Weights of a small contrastive audio-text model.
Model: 2.61M parameters, log mel input, encoder activation silu, encoder widths [24, 48, 96, 192], text encoder width 128, text encoder layers 6, text encoder norm layernorm, text encoder activation star_relu.
Rows from block 8 of the audio encoder of a small contrastive audio-text model, named by matrix and row number. Rows with one number belong to one channel. Each number is 128 + 32 x the weight over its row's rms, rounded and kept within 0 to 255. All counts start at 0. Numbers have three digits each.
After each channel's rows are labels from the 100 clips, of 14848, where the channel reaches its highest value: "strongest on" is what is common among them. Only what is clearly more common there than usual is listed. The data: songs of 200 made-up bird species, synthesised, often over outdoor noise. In brackets: how many of the 100.
# convs0: expand pointwise conv (encoder.blocks.8.convs.0.weight, 384x96x1x1), inputs 0-47
# convs1: depthwise 5x5 conv (encoder.blocks.8.convs.1.weight, 384x1x5x5), a 5x5 kernel
# convs2: project pointwise conv (encoder.blocks.8.convs.2.weight, 96x384x1x1, transposed), outputs 0-47

convs0.183:139091084106145120141141105103142145133135129114097106144096085113148116131159099192161114168118176144111182131154128123102155079158123116177066
convs1.183:131111098117126103086110129117139162154113083131173208184128074103124167102
convs2.183:133092172109084105142168162163096172135129162136117194151154151074190030125145130106102072148132153109130126095101117131134139125093127112159106
strongest on: text has "over" (99); rain (78); first syllable: downsweep (43)

convs0.342:145076174152051166084148109173089137098112111112119129088086139175158120095124125152110135166141133161101177085151131130148150118116108171161138
convs1.342:118117125113088191169191191163173127133121133122113097095110162113110092097
convs2.342:147168142105075201144103131107084109107100125083074195109102162115130108122089106098154097103102131125116155148088124159149082188138106128102110
strongest on: thin (high-pass) (100); text has "over" (97); wind (96)

convs0.101:086118128149092134140192164069142065150152101139146159129137116204169090110135106132143108131137033138111138099177150079124180109176132145121087
convs1.101:082079065077094082107095101129106139115126131078125113133123072113090106114
convs2.101:187056141139108129093162142138108208189088130162105185164177067116159212117107147148151165163164135164143144134079133155110131091122120144151131
strongest on: mains hum (40); wind (40)

convs0.328:091064177137061123155225151134139185154088082174124134128151147106161089144087095117129140138173071103153134161081144140126158144178119096092131
convs1.328:093088064088111181179154158171163179144158136140154156126114142140152124126
convs2.328:126147041152094115081104159169099111073121117175154069096163114124145147145153079113140138136158142120105122073133135081137091110161139137169147
strongest on: rich in harmonics (61); click (53); thin (high-pass) (39)

convs0.132:096089057075191086199102111130090102119135107149159111095127131111158152116117088077085125094184102151123168129150196088098130130104096126110127
convs1.132:154170159115088122120115105105083076103152165126188178167129096114118091091
convs2.132:176101150105121167144102113157184111167163162028142162123137174107097101151181145104118112128080211162100168084161068123099134113150120114134180
strongest on: high song (96); fast repeats (89); first syllable: buzz (62)

convs0.27:174169147127150113134187195108121165124156128107153201166178164151136121061145145145106134113124065094108087126201121185132122131137133143126153
convs1.27:121132137118109080066079075109174202180165127106112115138106137135119124129
convs2.27:119114118175117139123165122104142102102114159085187143136118065185151146115104121168130127102119157095070149138158127116116187213103067168117163
strongest on: thin (high-pass) (48)

convs0.234:127084066120093179140150098120179168138151136110115167105134129124196164168125120131142128149118114124164126112125071147097126143121122146170125
convs1.234:081124116152100106146139191102081128133167094096154199165089101123133157116
convs2.234:125087090190152108084144133124106166181140181131140146124131099138089127105128093110109125184142136088074130122152096168091172127123130087109111
strongest on: click (82); fast repeats (66); first syllable: click (32); first syllable: buzz (32)

convs0.365:182103144112126119163132113150149103162108158084082143170150134096100104074188130118150171141084132130086127152120151218095118145060138137125141
convs1.365:136134110103129161139121104113135166144066067112147165102054141152147099072
convs2.365:152112087199123124161139110156121085125105188107096135120142115106121086168170136129106077138131105126053081090092108136129100140171128124061158
strongest on: fast repeats (100)

convs0.228:119111043112122102153120115099112075114078113149148158062136112099114108132081039167145128083177093130163109145155111094169134160109121128100093
convs1.228:133121097134083157154132094072066128138194176076113126131131113128083156118
convs2.228:093077161149107085128118105129162152139113162103056147131103115087118190137101156131133151123078078154115147087136097137136184083178097150125155
strongest on: high song (86); warble (84); buzz (79); first syllable: buzz (61)

convs0.261:168138105133122072144128101130099092156048074140146145100096107149139086116145149139135172146159080117113169166105122143086136159152109115178127
convs1.261:152147176142118151137171149135111079104100100140058081069085126100099116131
convs2.261:177173142152130201161186151141101133052168115128167055094157072170139073118105119161146123135162137081096094145164114140058103171188068176081135
strongest on: upsweep (73); first syllable: upsweep (61); steady whistle (58)

convs0.280:145164086176181164205130170185154129129065149136112151122120154138101120104119099110141122123099103112139116193154140091072106152128121147104128
convs1.280:117108086109116161189154172165118085084083079114152169167164134119123136144
convs2.280:109100148135101187160102145192117180080170059169118198164145160122166160111152122138108123131186168141110143112108140095122081103133147115160141
strongest on: arch (99); pitch: middle (76); rich in harmonics (59); first syllable: arch (59)

convs0.6:127129075151079148134157153144206141129109086112115142086172122152149100142132138126146169165149119115134159136160161110133119167129150207162101
convs1.6:134171169146110121119136096086110081064075100104094091092140135158163162114
convs2.6:130159111108126124128174160141132155108142073169103140089155134090155100110184108102137104106152111076151094148144151084089109101208066160165135
strongest on: click (51); fast repeats (49); arch (48); first syllable: click (46)

convs0.112:105105126068139120190128080128072166144094131160107056116161098067154130137191119050133163147151137088136106132120169197139151118123107119083135
convs1.112:177178185164196109096092099106111113119117098098101114123128131118138158182
convs2.112:058158144102141086048117134129098171116149092139089109108188154084178152127080063148146173109149115132167114075123134101133106138134133111110141
strongest on: pitch: low (71); harsh note (53); first syllable: harsh note (41)

convs0.236:120118196051093130205153127086114112165117146141140078138118163110162149092143102096121144139128106128129082052085154137111105079110121083065097
convs1.236:147133156158161228169123100118184133122097098108105089095112112113112135145
convs2.236:111068188111116120122123127099068123105134215101127135138153105076155131118100131132153204151116162174127096100149142168139146137103130191158135
strongest on: upsweep (95); first syllable: upsweep (86); fast repeats (80)

convs0.301:091118108130179149155099120161060135083060102230147087104157130125122132116114118104115151119178107121134100155104123088128125145129157091079118
convs1.301:159145136154168164112129183175170118125143140102068087088079105085105129124
convs2.301:171112151100141139103150154143154182137163103168128137127123047130137178064100104129112144145127104069169093187115165164141149142137119161193144
strongest on: high song (63); dip (44); first syllable: downsweep (39); first syllable: dip (38)

convs0.119:121093170137120124143168138124151159118146111178128161050117090162153120145127082155146168192152119126130177199164081144123171163064092143122175
convs1.119:100080107127127093078054128125165120104072092112083119162148171140130140150
convs2.119:132155116147102152169161148084174086095124139098115135066107082143105084200153085086116147141124126105102090146130111152137127136146075241130167
strongest on: pitch: low (78); harsh note (74); rich in harmonics (65)

convs0.180:113098099133113114165144104152136091145123140103113038125136149108079106167121174176096085058128144087150129090130146098125133133118166177106077
convs1.180:130142138112121077105126159184082102132154183085106138154159080088147165166
convs2.180:132159070190182128092167085125101123165108099185105107147159094169058103124123126154123089181123151141070113140170149108087148136116099087095161
strongest on: warble (53); buzz (47); first syllable: warble (47); first syllable: buzz (41)

convs0.368:078092079173135139147071182101152119127125128140164112169153096128133136153140132106160129174121106215127136067204155078117155112178120126173061
convs1.368:076147130087070145144134074109122133114062083130165136077085143120144112145
convs2.368:116141177180102127124141085152163149119085053129109139179181119130163191104120124145092138107158114117167162139148127121159119133078071132099127
strongest on: dip (52)

convs0.245:109157135154183151146109107109141121117126182170152099142149115145120143159094119056114142139106121146159101086082201119113076160172085112075086
convs1.245:128135109112125117112050085134110094065075113117094052103133127116119132141
convs2.245:122105117144186146078170115131116135138127118164084166167182157111128071135113095121105126136151175107104125053160121146093139133139151089106164
strongest on: high song (70)

convs0.84:061147141109176155160097140101118106126137157146153090131151101138131155120105101090121117102120120149155115082127198097123093148173120080093052
convs1.84:114156117115113083101076103124089072048061111117125100123151130115115113133
convs2.84:132134097161156159078142110144129118106131147161077177151171130138135067138124079115107135122131176090084111076160112125063153117166109098088175
strongest on: warble (43); harsh note (40); first syllable: harsh note (30)

convs0.254:130140109116103117127167142090175114184126068140163150149108130129170116122095162173161087137097104154062062121093122130108135087117133104169092
convs1.254:156168125092074114129130101090089120142127102087084123122179072082110112173
convs2.254:086130087123149130054106089103121139162112148157110149125069126181088134128118102121145111185109118128162114110146120113146140111132075111066049
strongest on: dip (51); click (43); first syllable: click (30)

convs0.219:150174122192144185102105136198214139097127124129148138107156145160127135141085116131133212081108106135123147134121110113155090137116151154168106
convs1.219:094102096103095101121122121094151168176180154101121102119090101112083101062
convs2.219:148162123073107188121131128132079171108107075116134155157149128119146123117107130094087085056158180064172128177131078118108123091149131122141110
strongest on: downsweep (95); first syllable: downsweep (78); high song (69)

convs0.325:082168051115180122154096144137091097109055139139149123119106085111102115161113138101156139083154139149109114104067121144114088145136103076118111
convs1.325:134109093125141167147149129136143135126130129113067056090134107054063110128
convs2.325:149159102120136139156125099133104134130167065163165036139116088093086129141099153112076110128114083131149091189177123130119070155185101162134069
strongest on: high song (50); first syllable: downsweep (44)

convs0.331:096158122166106148170152106084140131083058124143123095094141103157156066125167134120137183097112156124145106137113127105177108111173133101126131
convs1.331:109095134088091109099091057095120138136141110135140149162131083094091080074
convs2.331:122096112150127150114141110085111159095127067085133161135198106128120134110130125115150143134097192103159112186119086132067119133125139085172133
strongest on: downsweep (100); first syllable: downsweep (80); high song (76)

convs0.176:136096114171087126149212141104152110150097102097124147096137101121112122084158088205179148211127132106142134131213167113163148071095102142130085
convs1.176:086118160158169092108126132116129097105124053169134113145049151135104131089
convs2.176:097123128180171131202129161148092086128142123173116150113163149125106111132138138150086113104119100097082100176093176115159081122098210122094127
strongest on: mains hum (62); harsh note (45)

convs0.194:105153131101175159151095144067134117146158117189139117141128077112095097110098145106146124144122166129128102153141083117116141125083094197141120
convs1.194:097124123115109071123094114108102087080107090098090084099067085124121148091
convs2.194:124101083131151169097149141177155164130108051107127127127127144177126158128131100162163126141147165111165138130156145115058126124155115073198167
strongest on: text has "over" (97); rain (95); reverberation (71); text has "room" (71)

convs0.50:101122099143152117171152124109110111127079125113099134083128145137161142114123075148124142105155043141147148084180142131120161098122145139128094
convs1.50:121126151107097111113145153142162157116085066160095088078128135105092079067
convs2.50:184124136087090153186111183157144108108133126111117140114105129104158108148127124121101122087150110086148108175082140165168076180104140150160121
strongest on: fast repeats (83); high song (70); steady whistle (58); first syllable: steady whistle (57)

convs0.347:121065126169150170186157171131123123147124134147096131134123109105125130123123090118190135164100117194160153138110106054103160139143082133109056
convs1.347:126158153100105109126137109070136175177107058115128156096085134097068122130
convs2.347:061088141095147149131180105111123121180168142118134168147098176138139117120094163154093111148141119144119174106108103203126153084098090104071052
strongest on: white noise (43); pink noise (25)

convs0.35:182153084142152131216131128111146086130140097120145154144165146147137143163163147096143144151100081070131149137131132129068120149097087188135103
convs1.35:158179155148129060056088095083153160144144152132118094093104114131117110126
convs2.35:156105082170061136113082081160081089065131094114129134148158070143165165172131141157147105150154191170101152102130150071137104103137107127121115
strongest on: arch (100); pitch: middle (97); first syllable: arch (92)

convs0.324:089102165152097126111113118154115137104114115114086140103151151115148104060160167164072107230140146134112160142176138157109152147149107151174142
convs1.324:145150136130155119094067069044130139127125084094112146114087146148170146116
convs2.324:131120117141148135124127152141109174168127126157075182136123113162112162036180139152139076120135083116130175089101172119126107087120163155102131
strongest on: rain (33)

convs0.121:103120090147126098171181130095134064107098093113082092162101124123159018095211114180171121161146157125084111141154160098097114131134168121137131
convs1.121:121123129132147154130122114151073053058056128097095098129134148134159151125
convs2.121:150169116156142090069150114171127152106119098142070158172165135127170185126071103134132138115107129127153134107087112083115130107132133052157140
strongest on: harsh note (67); first syllable: harsh note (56); high song (53)

convs0.369:112068143150096156138146156144128179142133150112087126096201126144159171139095057076141138110113141114112156070178124161147157101118105104115065
convs1.369:145147131146148145158164143144069078066092093095110092091102147165160154155
convs2.369:115125110139180144089137110119091145110153082171151052115157070177091174116101055145130137099118141115110083110114119039145171109137112174111159
strongest on: mains hum (90)

convs0.167:181121138123082148161141091132106218183108148098105153115132120153187122122150097132176138089106137092139136141081091175130100137070116074123158
convs1.167:096077068114153089086092127188116107115155200147128138143163151120133133128
convs2.167:090102073131135146087130069121140178150089063167185085134123104154083145123168154128126121198108089122123118132183091121120123116141134104088148
strongest on: fast repeats (71); downsweep (58); steady whistle (53); first syllable: steady whistle (52)

convs0.348:102195136122197155168071126102098135112120180191142078148111077122089146135131162072143122150107129165143086097068135113104078174176117124111123
convs1.348:079088066090074118127109129122118118099129115078107081126106083099094111086
convs2.348:137088080139200081043110096171147174126075113135088111148147116170098135141145074121125109156115160105141176127135072090078093144163082090106145
strongest on: rain (96); text has "over" (96); click (36)

convs0.127:122127095137152123157139112115098123116112106115156113152158095140146145106153114088135131091080087122137163094067180076117107186095136071073098
convs1.127:125131121132096143148165146093092115150099098141187224124091159138118088113
convs2.127:158126191139103135143071180153148086168112140096095140153097175162130079195149114131117121081081193125133131095095088204139128132106121096157115
strongest on: fast repeats (81)

convs0.137:121174108129197132154102089164091117152120137172154094145140106125092150142093109122154148116132109140160142120111165091096084158144141055054080
convs1.137:110173136140163100142077103124082116037086116095088088107137131142137133134
convs2.137:127142066169168116066142115158127119064121078134108127146200114138112130125125075145126122133140160124115131106114135097068119146140134091101179
strongest on: dip (42); warble (40); first syllable: dip (37); first syllable: warble (36)

convs0.136:124059122139117151138142125146149174185110132130112126153107148143180138164078054138131156161145124147141177114146120089106185113148138109127095
convs1.136:130183164147113126130132125105100150145121068181185186155144110127102079093
convs2.136:090103156120116123133142157144155149132144149142116192171112143085152054098138113064108172171118141176108151122087146191119137131087128092213141
strongest on: text has "over" (100); rain (99); downsweep (59); first syllable: downsweep (55)

convs0.193:127121127164079159137160129132173137140120138076103184135169171139169151095107154162112144147139077161145140071220140171109156077173115121170062
convs1.193:099128126168146083130160133107108128229122110109125198128114134106162160142
convs2.193:089129115121117114067125132151135118114148132146168134147162131155134082158111099141111160172169195121116133090162122213130152119105124077116082
strongest on: fast repeats (56)

convs0.115:096131155126088153109127165167183149119098152167103132140134082179121158064073076119182145183101140149115177143127066147080150114139123140155146
convs1.115:112131139162171110130150128128168172143109107083077069080098146154186157145
convs2.115:081085064097132137100190146139180085161114130079173150080122108131134155132120135104080130103140194093128184119192077104111152099131111148117127
strongest on: upsweep (73); first syllable: upsweep (64); fast repeats (61)

convs0.116:177106144184120192174126134134130149180149121081135139118143143138192156134120061153148110099077071122168103114182106086115191103105131184086106
convs1.116:102106116130107079093094115117125132142162118149192208173137138165177144129
convs2.116:128187126154145137088111115149118093091153090140102079156197142174146117188111098124092130172144190114094121096186121120141136129185089083144127
strongest on: rich in harmonics (65); harsh note (64); first syllable: harsh note (53); stream (37)

convs0.161:134105114103102088134201115080137062142110084079105190104122148126184071096159077191122113112157073152101105154187118142126158092086114165147132
convs1.161:095119125122121095071063080117139118059077128098101111074114120122135117105
convs2.161:143133197138100167183146146159129150077159113104146092151145128108164129140119143115164138140136110123138102168083154116112124141161090155193113
strongest on: rich in harmonics (69); pitch: middle (69); arch (53); first syllable: arch (50)

convs0.23:122153153164105168103073131114104122100126132140176180105141099175129133136123189117123149029099099145103131122099147137148093105171174088125094
convs1.23:111094102124124096077082089115143122116110101198126114143080176154144188130
convs2.23:122120118139147082155128126130180083103128156103093184147186081126148130163096126154170170162123156114141180115165079123102162147147115150089137
strongest on: downsweep (83); high song (76); arch (46); first syllable: arch (39)

convs0.181:137129150148149163175097110140124119084098188133108059111159116111103162166128151100135111113110121110151088063104184121137073120145158117097096
convs1.181:169180173166146150150202153124119131194164142143155166158127131127118132161
convs2.181:147127158096087166157113174160182143113131145121129165154079103113134179120152138111113124139193106109170154203105135184171111150085143156141126
strongest on: warble (75); first syllable: warble (67)

convs0.379:176200135181133147044098115139128160140181141104174123096145124118103129153103171155133154089123114132150133190149085110131132087106119184160143
convs1.379:102095100136170158113091122166126094115137204118109118143207101089123126155
convs2.379:123113135149127136153158130113134101137085097108122153168157113072144096139161108134100109152101086109073084112129121100125138092120160138126170
strongest on: downsweep (68); first syllable: downsweep (53)

convs0.344:123204099138144182182119100103120173110082143096129144111100093098113083126133164124136151063134132105148076142070123156143077130091077098139107
convs1.344:148135101093130092093102080108090097088084107160155181153127113153180169149
convs2.344:109124079117081121122139141101144081085133123104091157132153106069124133168137111132204123133104189094121081105083095111087113088135182103196170
strongest on: downsweep (73); first syllable: downsweep (65); high song (57)

convs0.334:113091178062139090170162129181108172124145111156082119135163139127152139144124093146058113135191136126128148154138079185145160075127069126158157
convs1.334:103121122139151068079112182184087086135164178130116125134116149158146129077
convs2.334:139182115061153167153155075149099123158126051121178111127138138109118182173108176107089124130135076166135118118174048146127128107108082107118158
strongest on: rich in harmonics (82); steady whistle (64); first syllable: steady whistle (54); first syllable: buzz (37)

convs0.162:097059105133104159145150200111200139133170127141179144177124134147091152157092110122135145125144085144169156095101115137138149163101109145133118
convs1.162:123123123125131130127137106106148140192146140155148215179156143160202148140
convs2.162:146166079127149063114106172144201091115175110132172085024136062138092115151167122131147140073135120079058131118123143112135100127078130133111168
strongest on: click (55); high song (48); first syllable: click (25)

convs0.36:105061108145133165148176164127136138131092141135124139168076134160157091101102100126179117165098089177105137137136172094104215088159100116097023
convs1.36:142157151113076120134147108058128169172127086131130128131102105103051085111
convs2.36:069134182149124142137183107115097126129182143133134166150106160098168071130087156188102146172122129128101155124100161162107122075074076089097044
strongest on: first syllable: downsweep (36); white noise (33)

convs0.249:137080152111062141134179147158109166160137150138103165099109181170132176132039097112075164141130110119166145107092088125161181171137123175106129
convs1.249:106086090106120146134097128092132140156163115150164203214123115154127147105
convs2.249:141171101201122112100137163112108149116127091139163106131163102141138140126160100200163105094109141101070060113089163071084118124146145088194199
strongest on: thin (high-pass) (89)

convs0.48:142067102102159115136114152156087164124115169128104071178178142105145139148114122115095101185114076133055108118131163178086138083082144140112135
convs1.48:103125143137112117114122132175201134080108154184137051105144166130095108112
convs2.48:106168169109142132202098141116098090114125141123190064056104132131083153171125138107164103110139095140132091171145144134140081151091109155104080
strongest on: steady whistle (59); fast repeats (47); first syllable: downsweep (41)

convs0.212:127139090141106166093116095200133179131126191099076143171064147167152129123125094082123131112071143144128136130106142123115089150153151107148135
convs1.212:118107091113155086079082099144098114095099146129091072087131114067092114146
convs2.212:116107104169130091138163102082129073163132188102061168116143095106131132139090072104162170117049111156124158107113087099178190123149103148117126
strongest on: arch (86); downsweep (71); upsweep (49); first syllable: upsweep (49)

convs0.377:167150179130137129106121110136092148111136123098134146111181117181154170192090100105150151126081066127128122034119206135122131111114166121150045
convs1.377:125106145161141122129165170156090123126082076102133172090102140099095054096
convs2.377:101162133111060161126079145159137175127152143154138139124152181107132178122141134147131100090147100148203143128095103138153139098118118160175064
strongest on: warble (95); first syllable: warble (76); high song (54)

convs0.109:184177097153198083105091148129149157079124154211165137103180133099035145110135184111108115141097130153126097154143122121124128142123089174129156
convs1.109:184163152159189134110071087132154134109134191111098090117147143134131132177
convs2.109:156083138220133124116096152149154154089097154150055143147163100131148127131171110111144121164111128114112150129062177117183110173152167123169108
strongest on: warble (54); high song (48); first syllable: warble (48); first syllable: buzz (33)

convs0.227:087138088131129136101092143109158155088115175080082178116116136135164121125119153140144126151096170131147145042145069135099133141132092125200115
convs1.227:107106118127137127154124162159128120123139094084148172092049091143205147101
convs2.227:068101139183144079091151144107118176108169171141156203183155153139110144073148122119152107161110149167131110063123126127116169096080160125094116
strongest on: text has "over" (100); stream (60); first syllable: harsh note (29)

convs0.139:137063155129096170138138134175129150159121140142089184082101168149095160181006091070113122154119108181161152055100113118134189169091129179102112
convs1.139:130112109106120124109103110095144151150167164135150165162131187175192183173
convs2.139:128170114201156096089123168157119144109129093154135129137184104134122128088155101181162136118084185091109083102109193087074095134111142101190155
strongest on: high song (60); first syllable: steady whistle (42)

convs0.172:120129108157059080102120066131119141097084123084128064135091151140153102097155170147119131138127136137157102131153123100109128114157120161156146
convs1.172:134138123122128157139177164159181173175175176106117115123142103091090089080
convs2.172:151174075113129143101134157078100123086060112157114078092115094160191154151089042126156151096145137125138060152142127098101098179162114131139165
strongest on: wind (100); text has "over" (100); high song (58); thin (high-pass) (50)

convs0.333:148174065158129136184142133195210159162116130121128186129144166139164112097104105123147140145123098118137161127130114112095124140124111163186136
convs1.333:097105107108136138168200168156113108110096087098088116115098093108108091073
convs2.333:151107202107146159142111164190147159088181174099107213131116155103136130121140107156104104098147155089123135107096108088133100115143104199135137
strongest on: arch (100); rich in harmonics (69); first syllable: arch (51)

convs0.72:131128140124116131133141135125151143085141143117049155170100150122166134116152141202122114176111111166109135101201125140131145102134120191203160
convs1.72:096120169116089110152210123118094124206147109113091127117114158093091115126
convs2.72:119154079090111163073111146130091116135110105147085107125076148185122122139098092103101114170163183142131174174153148193092103149113149050052127
strongest on: text has "over" (100); crickets (75); first syllable: harsh note (27)

convs0.382:140107160116111134086150081142100160137134109107097079116101116146179096153168112219120183160118132146127195166164123116116153102135086142158109
convs1.382:146151155134108200194198173178151133130130162124099114102118124126128103107
convs2.382:141146116136066215137116131158114120090077125082097095106125139146107171125043093114158149081108141155151133136122115132138135228153150101128144
strongest on: text has "over" (100); wind (73)

convs0.273:104108145163110143200145122113117092089137129097140112120103144130165099111186173155089098141130139153126125075111149141102107109139164163171151
convs1.273:105132153145123139153136078078073066116185157130151146106062118108104146138
convs2.273:127141090166054168154160083123131078180093082127159148123140085129091101159136127128119115106054172110161122100179095136167171090115181173131145
strongest on: warble (73); dip (38); buzz (37); first syllable: dip (30)

convs0.327:159088095173156129138114137127157118122117135095115138127142192056120203191107114142093113157112136167098151117120068106099146121090103199156130
convs1.327:150142098082106195143068099117178125071119122131118114126116099128183151089
convs2.327:122165165140124150141102144159086148105176091125140124165131173140078132117175170195146134130172080170102070196106181100128090154104133088097092
strongest on: arch (54); upsweep (54); first syllable: upsweep (39); first syllable: arch (27)

convs0.263:189081108132162141105118125109078184139173109157088130138151113126080146103192131126151128127134112100159156158119176164078109163088155167065169
convs1.263:104173118129140101178119134115095168080147108088181087148099103170090142082
convs2.263:112132114109132086096146133183126116117131148151130157144154080149162112117089073056139207127165154128165163150112164165158148132092162155122079
strongest on: steady whistle (63); first syllable: steady whistle (45)

convs0.202:177147087154157168182163080084097165087121102106062145080115136084149084105197122089101155132090132077121103127134146139139087140109007127123100
convs1.202:152138099109147116097097096142072063072087074138152170153155137125150147145
convs2.202:161122106099162184110192200160109147139104081133113172097165176101161122092145106088145090117129175092153111139049084128122133117150182146150140
strongest on: first syllable: downsweep (50)

convs0.276:104113155095115135133126124159148154117134104104065123129196169091143125196131148074146174173129091071113144102168147161137149143117098150122160
convs1.276:139155115096084158130112091075170154135113079144122135142061106075114114079
convs2.276:073088095158148163157175113151168137136127050156119108084165145153064149118147186177093131144164103151140135118125172115175143100144114100138104
strongest on: fast repeats (85); first syllable: downsweep (41)

convs0.68:098136126170120141091175098123097103125094143145068125025195136127163085123123148159141130112128149071102126176181091084149122142179167141113119
convs1.68:123086101094116144127142165143118121110107096066083074091068158174131148153
convs2.68:183163151093139108066188113145104137120131174159165123120150096158147124164073147078109131114156105081176190068137115191128131130066146131117086
strongest on: reverberation (67); text has "reverberant" (67); text has "room" (67); mains hum (37)

convs0.233:131078185126094141132214097213109164111053071160066167106175161161145123168110088121094111145172136140114159168101149113158165137165140133104098
convs1.233:161148146112104191177173133115167162189146124166173174141124157130120108103
convs2.233:113129081179190173079125104187135186141135097148128131129146085142121143090107075142160142128120109140126143127122132105126186164175043089108097
strongest on: text has "over" (91); rain (85)

convs0.42:129075182113109112045118160113123125123192156124120107208137160103129144127111143125170096139144133183075122127151156120170092094189180082134138
convs1.42:130161112124103154180125107082149161103090062129116112097077078078144147114
convs2.42:061119109148173151098161108140101121170148138167126099159156120162132123154078119145096138167113056130107102143129157159104153104102141047066038
strongest on: reverberation (65); text has "reverberant" (65); steady whistle (60); first syllable: steady whistle (58)

convs0.330:121174112106140122125085176213076120113077150201140113115078163138124174110100114049088124179125127162124186185086144182097110155172086133144135
convs1.330:128133164140121098112123129139150134119127132105113109097041105099086087040
convs2.330:149131139134173145111152144091119115113159184172120132103132081125123134177136044096143090082126117072140108082144082145117150159163131153093139
strongest on: arch (80); low song (72); downsweep (52); first syllable: downsweep (51)

convs0.80:176150166107116140167160091118090142113137128087089132105129133111165122092235113178134165092148151063129069049151140202135100093098143162136192
convs1.80:115125115126136100095097122124093122095113109103173164119111132214213139117
convs2.80:143223090119136152057113143147112130107137079151102139133167073151167162180143057145142122058185129058130052084114124095100078103170109103106153
strongest on: harsh note (97); first syllable: harsh note (86)

convs0.376:144108154123094169147161140106118099149170120155143084119129152116177154142151192185100078107107146137144129128097074092127149085141200125147145
convs1.376:088117158169160140125103118141058078151178144166174100089118116093125154152
convs2.376:167153114151066171161149112118096098151141099139164090134100131145079097088171171139070111119115120111095069158166133117105147032116094137155167
strongest on: reverberation (75); text has "room" (75); text has "reverberant" (75); pitch: middle (60)

convs0.246:096126181150068152123116081123110151100065093148142104080120122158182123135112145169118180105154093136162122113097139151127142074151099140112078
convs1.246:123116126133121115139186202191117126102080077131113115091096110132105088092
convs2.246:131126148131074137150120173169161145096173155145133143080123109152135169086089149138150137113149072119151109166084154183161110179158101128132060
strongest on: dip (98); first syllable: dip (78)

convs0.291:140073133089136146108160107151154175151159147126139114111132120146123126125110069142167096140183114111176127167183176131159101020172133107129076
convs1.291:115123132142131072064076099091119170176184180132135129129127114123118100084
convs2.291:128064121181086161101145187112140120089117185067172129107149110116125159074122185137128160111088183130080147153156151159094067136124151121181119
strongest on: mains hum (100)

convs0.270:150158065140162118122135116134187127088119088096148147146075148130088063110142134163136134181120121123193123162136164089096120135106089186144134
convs1.270:093111119101054175169148146147141094112092090115101074132158104101120150173
convs2.270:144143143156127159146132115195105089033195087139131128146127118106153143169148109151129146119180158134084143059147121088106090109199092109107125
strongest on: arch (100); first syllable: arch (67); pitch: middle (63)

convs0.9:067116098114182098154109146136109098153122140184148134099104106156150170135113087127142133112177131139167164200152166113090143136108081118093131
convs1.9:132143152158139148135117138131097081076078102115121142190190098128157166180
convs2.9:152115147141101178137155167132154143062154097073119183161154142063151129109139100145138090118158186100145128100123077067128123107147163179099154
strongest on: rich in harmonics (77); buzz (70); pitch: middle (61); first syllable: buzz (49)

convs0.213:151113138106124130142142149099104149135178139089149175125147172085129132119150102177103125141107115136138115171177083149143153089000114132134173
convs1.213:129117117103083138183177169152080107127124129145131133125102094068064081117
convs2.213:146074122108171179108161147144152043150054150097135118136129171077121127182127118105114116075100144086144144080183100137155124152094195133107160
strongest on: pitch: low (73); steady whistle (67); first syllable: steady whistle (46)